config.toml
targets = "nearness"
eps = 1e-08
warmup_steps = 920
weight_decay = 0.0
Rows from block 5, named by matrix and row number. Each number is 128 + 32 x the weight over its row's rms, rounded and kept within 0 to 255. All counts start at 0. Numbers have three digits each. After the name is the row's rms in percent of the matrix's.
# conv: 3x3 conv (model.enc.1.2.conv.weight, 96x96x3x3), inputs 84-95, a 3x3 kernel for each
conv.0 092:131147124079162156130108135164109115115106149124085210129130194175139152158203106158229133097128111109091146105166148142116149177156103133178131107116126153141173136118144109114073116158139126108137141135135079164109074086067146147183126134136106179109171133060101152131101116116155086134129122148127115139149103104135100162
conv.1 098:119135077149140138186086126137143182112091171174100129169170110111126108140171112104116099130108155075133133163122153155054126127144153107115098112136058126190186089126104105077146166161092168069097110184107112151131087056181173112132084100129112189156128107122162150124166107063123128103124154152147143115142063132072069168
conv.2 096:143097166120141102169142147169167068115180141105055145080131133104167111134117143123081117103162133123074066153087130128108114072141105120109185060134098169146180120187084132091197117095082125193108076150143121144145089173159097122114114155154101070138121193111098108114118116015112138129141146158181157108074119100168133082
conv.3 091:100167100084098130159150121101174139175146136076071144161164100143155132120150139192140142130082085165166144143187132156105105147094145151126125148053099080157137141125146191090091165126184143120153143192115138116132085094129147118151172124092106166129092102105077121162067106111123098142132173171112143135110161130105092117
conv.4 093:154098133128107104140125140149191115087092174123133102121143135153151183103123130148141090130180120174149072141136137111188157098136161089151126158161159128147135107136124106155176097179087119078139130110067092156151084126152100085137178131083131084109123101126157126179065120146157147162088147092090126105154127108135126099
conv.5 094:175115129124093068111142117128133179168155177205193082089174166095115114141161180144103107195166116140098135134135155089119137120143170122111146183116136103147125101136115151138058111123143108103101108150157106202098180148108071072139150147144172137133142127115182122129140140170109142080128102157150142134088072113171126115
conv.6 095:119151090130129191141064163147115123134138136136193049139133094145138111150134174191099158147090154184107146135132126127169224090102093068206152143104146122196106148151097109070174111085088206116075090128130132181160053071140124148137164115126137081139069142082183122135193100096115153128109183079120163115120136117109128149
conv.7 093:084066119161140149171119096113094099160098095169084110111184085136171152125152167120129163092076141101134160094100087124183153156112141110124159114150125152169177126114128180148128094133186129091120125117122122084177148088087103177092167132141162128144083110122128169109141160141147117161173125103095073155131126166101098055
conv.8 094:147180186129122143087128159087128137101147093137126140107110075132124130108132113153101126134157099140118132127164167211141170178118111104131103122113152094142161131182146098124102144112126057114138112080061142108143110124076105117123184145162102138080136157167124156148172138048103110165154142177113103123162152093095138169
conv.9 106:091115143118146135142141148066160162070150212150144185145255035113150175121118112104123096119088138153095128204159078178159107142074094130136130158162128123122184114099125134175123142136125103137133071169152165122117148121105130134097132133115079109110200147103103138119142067147099151114142146115149106111085153132083126157
conv.10 092:105108138180101180175089140154228219162199103200166181104129180126109188166088110136149121077147092108125133098121141131119156176167161123143137077094079117122105126080161145105112174147149118096110142118066168126102114127109174136133107109174105094103106166131115116128118119157100155130089146155121113144168164177137158143
conv.11 103:083138158092144141079128112173007184139088152137196065138165109072164152089173099143104145167149107061206127119139166166139131099111116173123109144104088107129128166156131086102141144054104149123140116106152098114159145156109094135146120052153164147124114106136043104086156163125135075099153124149097056135131131133154081155
conv.12 105:139075143150164122142142081213132070155079078090121055149109129115143121098150070150127108178100106147057116142217118150186132133119163093102141117148135143117171136141103108171124136143134110138123105170124112159153136107108139131129107098114123108110116099132143163087100114148098096123117129120101150113158082114159088098
conv.13 096:080112158126131170092137136108136108169111136090137170095166111062091147099133108139158110157115112104116212162173158126085098133084176090149152142134158077147122101104154129114137097153105136087162110182085131149157120125103102166122147035158102132166156127100080132124114170111146133081104157146115147194141136092127178128
conv.14 094:171141165141131179103138145147125128161097133161206189082143136128103096157121142147135165083155095164143115068157155157199117158163120159150188125139179125083102122104148154141124135145167127120126105112087107139109108121151115129145066121188126115123106085069080123183132091064172105107108191109159105148141176125171159113
conv.15 093:128133139074136144140154114085078171102188145114174132183104121102138157086150107139148167106162115149121055095094160103157102166090124142110151117212091085091102126123093145188138097154130107113095151134121097101179200149119113108077092059124111164098088065129138149113092142142072186146160149105149120111163088193148185083
conv.16 102:109134139112105097146238086156144165088096154136154189123113131097134074148101143122150140152093140137128129136107169120199080149111163088114138163119109130136073101099145182111157098162114144148086144110135156108092201103101129177098107134118074138142151107186156101190103105158140110155170129090143091162123137184139109125
conv.17 092:131149136101143202175130075147164150147154079088162192178158102139086160111108141125160119149136148162086083146139134127152153186098162127124109107107123138144116125173145115126096144128107105099089104080163165084145073173126094125094148110079133144157139171158077088100129160114150119131138061095121200146111096127119126096
conv.18 100:021167104151103174127122115122131108104144152192087134200184173092099140147134129143178122145054147097150128160168190170146087132127106090109134167152110103136163134111113151137158102137113165143184165085081066092144126107088096139119076142114093171174134217139105078132138109156141165114152086143111101074110146133121115134
conv.19 100:164183131110124096088099126149132101165178124112125083096081190178170089144173102141111133037108111148180103145115084084112114065078085185134122152134111148182113133141068124132140129043094130100100126130107144116088111105189170091115114128094138127109139116112100140143070161137112123177168148159120153102141152162134139073
conv.20 097:065092127147157115126103145088125101154198140114158137101117091123174146154152184112083141114131051072168149136120114217117125089182134134146126173130147169167156145161109134141108117107151179105132143115112127110136094117126147104160147135095114179111124121132122154098139157147128089101134129145099107073081129167127108088
conv.21 101:098162112174132116091172102210175147201142184133147120121126147151057167118084161125200127104094145105134103098082119174143086139112253168085164113107107131093104078124170109103123054090154138140091141129113103095104146120146153096142098107136058120135123124153111099144118168151129102156178123132140125176135098150152160134
conv.22 103:127123134065131117149174090073114101125131108147145177105181129109118159084163074142105085095149188095145080162116125081112115178152149128098100144111123112108096097080105168096125102166135109119116114094124112157163153122110118101138103139147122090086057095178112098129127133128191096174121091119146115097114092078166163132
conv.23 102:117132146184179143050065099124118151028204221078148120147101144156127124142114148118144103120166097097113177126127134154172158108088106077086097187152133118129105140128136134136101065088162150070155095112158141162087139151106107103123103163115133140071122084190108120144105071196079151114115152107122137113108084136105174131
conv.24 097:154157135108144116064121140146098150087147083090155165136129163122089172133103147144117113094128180130134149127156127112114129107141142160122136116161167162139088089100142141104105129129150095103141104128157121116157114175146165147131048086128096122131126110083060098120065137139131155138104131195157127127107161091102136107
conv.25 100:118155119180108103087129132105143133104168070143175079100107142178191098147160075059141150132150091193052193064137101119115085154133177080207145080087116160141117147117145122151111149155154084094110135099182127167094150110148107095139163228116114182128115126105174165118171128158159167120092115125110078079156117115115101156
conv.26 098:184099105170158095104135107059115102090122147111105123198101061240146062109133147119119158142107149092079145071131114121120163123125130143071145091151153149156118177143102069124126162085110118091113190126117151154106154146075099141091074168092046138125112121143127113102101150143134095173139152128131122154125144159073118110
conv.27 099:168117166113112151131089155154134099126110180164085126131119108135090144119151149148182059093159159062147088171142206106102104112043135092207095089094158149133186094140167115149124116112134139110148131117144131187169130123110084140112122158174166154136066095089135109128137161163115106206100126150093109137129060161165180087
conv.28 097:068156096149138128125113084102198130084151078145085138082088172096158120129164097108136129169118107140055157144137077096143112119098138091104135105122201113197164100101164128133147094112136127140117103119113131160128118128131150132145098149113114153144126119187157120116157189126099172152126132070140110192058112124110171068
conv.29 106:097194112158128113076088109161129096148136173138125105159133151150126161118147124080147145155174123133154076081138135164146136106110107104168080146164087107088149134161138142144176030091061205127066098166162103112142094102167134114058090108133079156123155099071151130122174097199164139081046100104145095134099126130092208119
conv.30 096:080130105147137158119123088121115126099145111096111148109143186074134107165159090123112114116141079124099126172117126074154135125089146094115131138127110127201204171108124088081098129146166081102153095084111141094152112125108100147089164148195131079158116100095144131072131099137157137132180155118113101140131135103124117118
conv.31 099:067161173107099129149121124117136108108095150081154114121132107123097127147146140120169134115156104063185132151165127108097164102091100084135086106069146116172102107151114066088140170177096085142136148142142131136124056126084144106118142149154096147086069093094136170151138112057114151151100092155114140120152168151114111177
conv.32 110:128136069150105121125117097148186144054131111113110047115136118104138115116124143134099124114118100070149129123153140114131120139130149146126136092161116118110120128125146088127137123056122109148137103119164148123157115152174103173139149125078122173151158104149126061104113138124163122234053116154158109102086101126144169074
conv.33 099:147116128151133129122109143114139103148137093107091133144134120166080155134119141130104094105187108173160125087125089084118119142123105075082108137135138117142099120129076121145154126116134129122049124130107134110132128065109139121147156166084115128097078136143139132163142106082125146171106152147169136149110133110157039128
conv.34 096:077098113160147095129082084108168175167078156161116162094128166086056148124165126120163091126086191124116113146165086116159100071130152096154143133081142116093153119141090143139138154100118086124087106111090151142129072070052163137183109150131153115147123116087142135127155138141186104151123155136113095117130167179126068113
conv.35 110:154017125096130118115151134145129181165121125118130171125070172150109117131135100168108098199105125099190135131165115105130126142099176088147096125093103109126119149066137122154075038120148149067162100122122089110132113127115103145145120139098145147074134142083098101189189094078107178105096152163087144129138125177145215122
conv.36 102:164109147111103150102159101130167166136140128139097142101184157105158133129139147071152114133145160095154126130156130109114166106116114089167179061146154148067135144107176080109091091134126189121038138077131136118176056127110176129073071098178149106148080121129132147166102164160134133086132118153149149184182154091178082076
conv.37 097:109121067126133114105165098092134096131099144100159095078143128084106173153082149163136157121133088125125064131123089123194154099113089112109130155124099095160117081128136137133133188086142174114122067111169020180172144133119078169143056164085098089077096097094173086101142112133115152082067160118128143108124123108143166146
conv.38 105:191096105104185070126105112093107135137145160096173112173161071129104179117125111109131115103123152097132165100110095076144111105128134075096109153154132118211113125143079084108159097183078083145133107135136111133112094121161106148119068105123130183131079209143167114103117106129147088134106149132111084154120073151127153082
conv.39 104:088104123116168075133119125167099108088120168152125129134193101091110139096121134106194141098163076173159136118139108143105118149130084142141101090044191138119121123173156124067122160124141124127136078127108113134144186086120163090140094123087097134148073111174089119076114157148072099101121099146053195084193135124116127097
conv.40 100:147071142069118155129159105110095138212161151099103165100180087102185085106136131201090121169068123059127125120092116188098125104115072099110120146150106099132137077088101138135175073116147119129131102174045165144102098156102083125118130135131088115154138155156173095165053096116173124074196161162167104123148112135148106130
conv.41 121:101156109100096115062055158200178114097152092094165103154147127150115141158115116137062136132096130115133116158058140110146137150114138110145157117137070150097095099164137074078131156076168130193171075163124151058173076131151134148149120086161115125162153110088093053149101139098138158129168168092143058106107174088127159147
conv.42 098:096192171088107091111127102166099148186132124154108133091122161102146089119156117117153154129116087107179116107077104144140112161126156120133128145062107090129159122200100139081122123123176125129062099167171121101141080095164116125073149142128118121116138085165070144120135107157154113132116124164097114111145094154119136083
conv.43 106:157121123128121107059110123165106164162159162211099066104189031131134133144114133064120120095153131128167137174102165158107130146118120121131143132141153136114098161102145137106089146128099135097120188098122127147121141112078141119160130108162134128105102154148116133108091223099137095164115180155090138112092187091096148115
conv.44 099:141119116128142141091122082061147143082124127148173131069159124189087118114108139079085153115084150173095076139115148068100058060130123080137136133089103160192091149140103093090116124148138129089112153113133149088099173115090083102126094148137112130099115148110149100133177124118080103158198139185082178089111152097180147113
conv.45 110:167050157103117136098174120108118132100145120093127089127148095099162096124088146116102127088123158136089129114155118135114069102123121083137116116074120119104143069109099143059109142152129143164047118101157147131081135152139090167117167099100131121229138072094119087114114099117103150188177148115136131126122164162156104059
conv.46 101:082127101152102147103122137151110073131106136160151121106149116066173162126160100122063101161097151173156083132155139164088174120138136176144107164108132102148055134054057101157126115082109132153111087075136153078141105080074158132132109111143139118095130100132077100125134128134106208097192108129152094093124134138144143162
conv.47 098:117111148134109115109190119119103155089106078142094203150155156147241110148088167130161149101132098131066177105072104136134145154103065171139058072138133094096121125122138110107150109113151104106105133080104098171131141127092113115144040125151145148157104163111086084154116148150111043144137106124090117141186166077137094244
conv.48 093:109121132120103099118077159102157107120134170160146149077187159060145136094143152102110137122134104151121148094066060148164172191099137074121099152120100099094171082141170100105121134107087099181104114139136133125165150113115084112119127170160079107171142176138105118123192142073072161081129133084109108097194152107127147178
conv.49 104:064135141167042151180143070115153108113130126094219108133164110119100158088127119107174137171154096113060098181118127122133098113113179126114128075113134124114126134091097125075102148097067122149113114169122108146169115102149147138127163100062153138115124152045123160083090141129178131134142122035150166179148104166188153128
conv.50 097:080129181141130061101138097086191135064155145105183199094137112144081129104160134110135120119111120144106103146089110117161119168177143125084086165068153137115182133087151128080125103133126054107144093110147161130097101158105142143109098110052118089069104104119132115152078092131154131141099137135102210176116109187154166114
conv.51 103:078131117094136070126140124108075137150139146159190087144114140081128120159068156153084094116116151120099145124141139172143199118117125152091110145121142140151167070043104163181097123092114081139148204058118117166133088162121144132096092159140142100084148142097055119125097120126120133185187091178164194096121083093111112086
conv.52 103:071163087142087101107171140121113086164132102158148092150114135108160121132151140208116096162136112207148019128088147132186093176117099163156098120108110074079143129106069123192182101146089145112136093124124095096172102095104081126169166124111111168122132130160123115109138124194153181187113135125169123140130182114175100159
conv.53 105:089129128134150110090154080167145123137216149137084123099113131155130092119138099107096149176191065073182176149137085124195160139105149148206049152135132073193116126096077106138119068100119134076185107124090151085132129083083125138123093097171064136111145135107120157098153123081083145168109123105119177121111075171155126156
conv.54 098:094180082152117139093138090129100122151162087150169142150148127152102109167132107134172086117106092167118114102158180140116108083085144118116123193157177170165136069110071140166097170112132103120153155118138109158105108136087157133071133090153115155144108110095153143113171150114150148107142143128080100072105144096161212104
conv.55 109:129164053138129113176075131168141073169126101150146121129157137124138103112133113134081155141160091107115141122145153095132142143123121064131128143120123149125131139118064110163060152101136168089204148132087059190127105098199123161124096151119161155092160129101143096109089122122103186152083133148094066137164093133156058170
conv.56 099:138134117110132079157147134143120114132060170140160108142184121119135165095155111096099197152082153111091117118116093090111074103146115156166127105083129138169149125096172140141089138123147152128086139116168133144107129121115128132149102163131096097134152139156108112118071157127156105146123133123170172192123109076177179113
conv.57 108:086116136098112112120187066172152156161111155104163191196108145070114162161184062122172086127139086130194126155172127157157150145137145148134117147055117156066171105105078068136115153129072121151105150120124092090145141092083128114158126090110110162141138083109132106118102097117061178164146107117191137154155146100161143107
conv.58 096:123123114119140149096144093149124114159116122151126169113052138162144124142136140115142163140119145170135121131120122058109177127093071185119140183124135156180186086071077144102150084091176140135126096106161130172071076135127153117134077147127114120095026145127174152183145178111133117135168089158117102057151172180096086088
conv.59 100:121085144146132123084155059177058137169161112137103177110073159176128132147131085147107131110125111116133113109197099127078182126143112196149154088135181072156086150115139099086128119114114098126168114134097084146131160093110120067163148114085140162136105135176080114137162174091101068158108101151119148063143101150142141106
conv.60 100:146109125126111199110167113111168101109140084149074172074141093069192175116072126129125143141149089059106185158119122153166087103112169125103144127138111136141120146059101129137119125125122098103183123099123143119124057140109149164112132103115168102122137115100106146071182158109105103115102117152108092171088131095098179105
conv.61 104:045128119083081121173092104130183135067197118081144147077190143102140113121107131084129148124113107159125142136135123121114152144143105109087112108172088126129138101038202129086110124155120065084114141105153119144092089112176149106045131136170117117118118092115137140104169132181148083135140139190109189169134159105142100147
conv.62 106:144157101102138118101111139094183159105144155115117184153078124169120131139172088109212082101104103114187144153153089130103149127122106050099094086179179146123080116136062119164127094106088143069156153104116102115062145125082159102139094147127117086108044210097103127107160064112121132098100123154140132113164144113137141177
conv.63 099:131102114145106079149114148148100169239241125123123078140071113096168096097084123179136114207066113087121048138124040194179204132169139118221120120112150104105099120110109132120124142176146124097130114090132121141141105114077105141125200117114126101161120095115095112129139090151197087154142140122150144101131165150144145113
conv.64 104:105101157143080080155059174135136143156068087144147179105143169148179152140086133139125129074095118140112131139097106134144161117124149109137137094103140131200094139126116129114112078132098146125119203158153068039107057129074124103112115153124086199094112124117208104102072112114106139132130157081154096184120130105154155129
conv.65 102:153112117146116078152191184177106148118195126133112090134087093116151151127113155147070124106132093114146169147113129111120126093114122066159110138128144167122131119092117128118135104101139138066125165200058101136128175113112124125113108127162123078118125137175077113110160137100147130147111124095111101101165112118152123087
conv.66 099:116145062106146189101074128103131141213148138142152132050102188098121051114119135166115095106183084137165129173204195141114159156138153098127072072063134117130157125155129128141130113076112127128168174121080134154137119095102099141135093120113096124140123089117085113178132118155078137152141155089174101117129143203184142184
conv.67 100:110128114112061140074112136132123159179116141125144214079214125147114107147088171176175121102089131100199122115135081174136131127118173138194109166131165188105103129151103093122111127109124118093087185095165068120102095148120091137160052128126133114087083141163111128074124096153092132087168108100077137197155158145135151141
conv.68 103:096125092111116109090154127140147129151127118116140169134133167149121118097152094131146177124090158132185159097145062167096146103157115094186173092105095139153113106195145095111124101140093159125168112130106098138122093093122126101162091173134085102115141122107096137089126090086039144124129133137150153080104118154119122143
conv.69 099:116156101120154139158075141091108155128169175131151165112121134128106160099101133117096141146123090104076143074150082155110149063143121154144158150146110174131125171093073130083133059137122151155089134136153108114149144107134083126133168077128123108160119165062099110136140046064153151143121168098156177106088071131176141219
conv.70 100:137136114138133124103126042126136096113159080135126170158106104102170124104104169117118139092154082130070122162133153083152095175147092103157131129113125147137118089129123156134139130171101116093088157137113091097112048152165160133144098141068119183123129116167142143110115129130119083122137086126089117172128171137118080119
conv.71 098:170098094135121135082145097124137135173140095059154121156093161099112121106115145145154077096188098101126056150110141183146111124118081153094157126143100146141157144147152158107113097141114029147149095156106142154097155125196131122104170091186078193186109053090140196126078186176099091089113108170145109050119145139118126141
conv.72 099:120075140174125164124118083150088156143113133104091171111072123071150117172191136112058053167164204147106081098149137106128128097126144167044091104186139068170130074108122137126119076138114104102174093090115112148094137156143063123116115121134139110123126120122087151141081160121126125160136132128106094119166147162158111098
conv.73 098:115113105101142127114123159133097110135147062151126080178096098111025144096176159137096089156070091121150139072104129150170152148137107127175126092144113095091126120142097149121100072140141163153063134150141065017123086101111109102100082135169158132116065101129126120170139092131175118115131146100107132063189186144126125111
conv.74 103:162117111134116161078129141128128138173087130160153088128106159063138160125105154105155074143112081137128084148106124098176114167069124125115119128151103151082136149125109130174089145110128089094097135117169108157140072144115131140132086137185138096165098139154124109091121074101092132095167157188106087159124162079141111128
conv.75 094:140178146111121093105149134181061167086140112179130117183119126136106143090114180160065167140168091105157105057164122184147126080152082100053160143062125160163157071095132116067175111114131146155143130093102103145098112109087101125167122142118088107079081108153142047088089162125136107135142140092087121123154122203115252141
conv.76 101:089093130125148125117120162159091149126117117113094087155142133113117136140142144126073116097128184133098094116109150131138116195088140142153084104143177122088174146097113068180138164124096167105127076098143099111145093120154084129133116196095124181066127142144124053127111135103144140169108137043135100174098139048179089118
conv.77 104:179097103121199091136156107144126153163130130138155118089115142103110137148087142149083166134124160133130095154151170159164116120133156114145129103040160181129098123087114113121145132129102110127097113212124146109098101142135061165107117159102096137104159097115153119160111118143126081133172113097153179130089126150132185151
conv.78 099:139128080151143123109121163100147151132111115153079141027208250137065123133088110127114084092129111119111117177116155161178186128101189107178114131109127119117126145134139137120076100139167143133130111128129119166144115125050119150151102120118103113107098097094112148134104102157133136104110120127112082097169182122174090109
conv.79 099:124184131131174138115098129128126129127143086139097158031156255106140024145104132092072104097140133128117125112158106129112110114074136135095137098172137102103100152103134140145165128110155104124091097162133172101139100102118112113149097114114110100142142098098113141121116189097105104165131114137159111121092121138127160188
conv.80 100:070119138155098122129117133123139119108129164131156145126109082104087150140117185171133106114103108168062086172141123138084147127147144059115085155115124140108147117094139132136097152130148170153116146088125122101153143032168120117126127150201138076147129118167089129169104091157178128120199158099107121100125144160154167081
conv.81 097:138119129107108131190161081103173129113084141079107126063161120139125097139138175123084100140103160098091155140191114102107096113125137102143129106078122111163115124121130139115094144136094103123128140084104161161117141146056134093078112178108108156126094092153110066098061173087153163114150080125163131146095134094158098118
conv.82 098:109118119133125179098138151101075059082091111107118126157095092165122135126151138113133074088143104142070134110095096149085155138103193123138155151058142167184090105132167165142113144093066145154127117170118121132092155180105117120122090134134124107116123138094072178127052117133198116099085111109188089184147079140123153153
conv.83 097:075106091096158151068147180151103195188142099119081133162112075126196175145139085136114164099134167129139139126128155077023102144167136146218139089157111177191104115093157121100107071116128169167134090114089130128192107111120116155152092150068119095134112085118139131128145134116080183137111113115077128200139152078122090131
conv.84 095:136171158105051149164136154121167035173130139168124145156174057071139145098182133141117123138179107155088129130115186113104133154149143135124066096144146150179183081147090147123080095159069154126092042124135126187080130115146090126170098110155143163112105158159119123105074161119110096104165135167136128100145125135129144126
conv.85 103:110146088134142160090138119130141137138159138174096129084050083185135164177132116146060085160156143098049136184191125130115093090129136120088139077139097198165134143165072117101141166116169108134113133109066150180160093190133122109143088123114098069085110103127151127117137104154120143147112161106141117215079103058130156103
conv.86 093:208096151140131134143175141179142099110172110137121115114044202146123111081194167109131075122095124110070115158213142095100129142139179109137094109082112083112125164102128129152085127132117125101101156083121096131145135137118102150107103166120085172139131097127099108101097080141101175103126199165155159160115160155128094121
conv.87 096:131102110121095145069140186196115124102134105105137076170118128120052158161117107130165085082078109143139118182167149158105153151124127095132131172133100100125102158109191147100125096102106160065173175133090138153115120115122100131137130081149110067137051144095145126187195152093070150090148209118116137117179133127122116104
conv.88 106:153131098123132145149114100107108152076149129096151182123075201133161096194203071136111121076134106114089155107130115156087151119158129064087160106089123147145147114163158112095120149117120127053185080118123180173139123123103143140133098110124085078135119102128180132093105155145124144144194136121143157102142090069138094138
conv.89 102:155088090139133117113105077110082079114131135115142111135152144111153124094128131094112158113160187138108175104153156126159082105118117106151088111082133167152132139100160048059070160117106149113124120067122124139096115131092122135108193140056189114110080106099125067097139158057128134098160115086155138144119139102122102129
conv.90 102:120098137075073164132152179104136203098172092101083118113043136145157118126153103126171093134167111141115139101126198112138130100124113125136169114107156175088105120173035135049138107119152120157069132116124125123120055094122162097171101165179157076144149113140104121118131145070084079175156112135165189109081163118128144172
conv.91 094:160109177159151150109112041122114090193170229128095099101172115124108211088140135121115107159101079125090176100089099163121126116137125097073124075176145126115138124139139135105114104074117150156099101133162115118130132137113136145117116122202075099153164147125090132166074164136167125133073119145156174146097099086120160141
conv.92 100:079079091105103145137113143154078160105094167172163081157148112116156092103144128081106170130181060103077108116095070151155173112129140082094153089159141116082126066062095144101118142095156105092159119135154108125103118155157106067141134093128135072133113064146077146077177178088127095145115133193113121106115119069186130095
conv.93 100:152155066147156102093077139102101065102128155114094116158136163096121148144225093167141140127125107120115129111125110147101075105149168192156082188123158107129156142147101115101117105100103113144088070138110138202142132118134150128156090144159095133151141111142127104128115123170125128134099138090077088145164149165103061062
conv.94 098:185117112109127172110100140129148129106132138155128118138200095117111159124125111136148124119085086168082145061079091154129184125128184130108149138139123173155142137146162092096095126127143110132129138149136174157094136162094117126135158153133098097126084160124126083158067140150118100141126163112106146118147108079165116136
conv.95 105:044143145140106066117175131153114135131111108161122090196106141112111219132146104128164085105196090187080138096181054110128145133153115152092146091113154059150168082132166094153135108101080111180127089140147080136181110139120141143122084101138138118092106070161137119108087132135165164103144138130116168150086136104170124082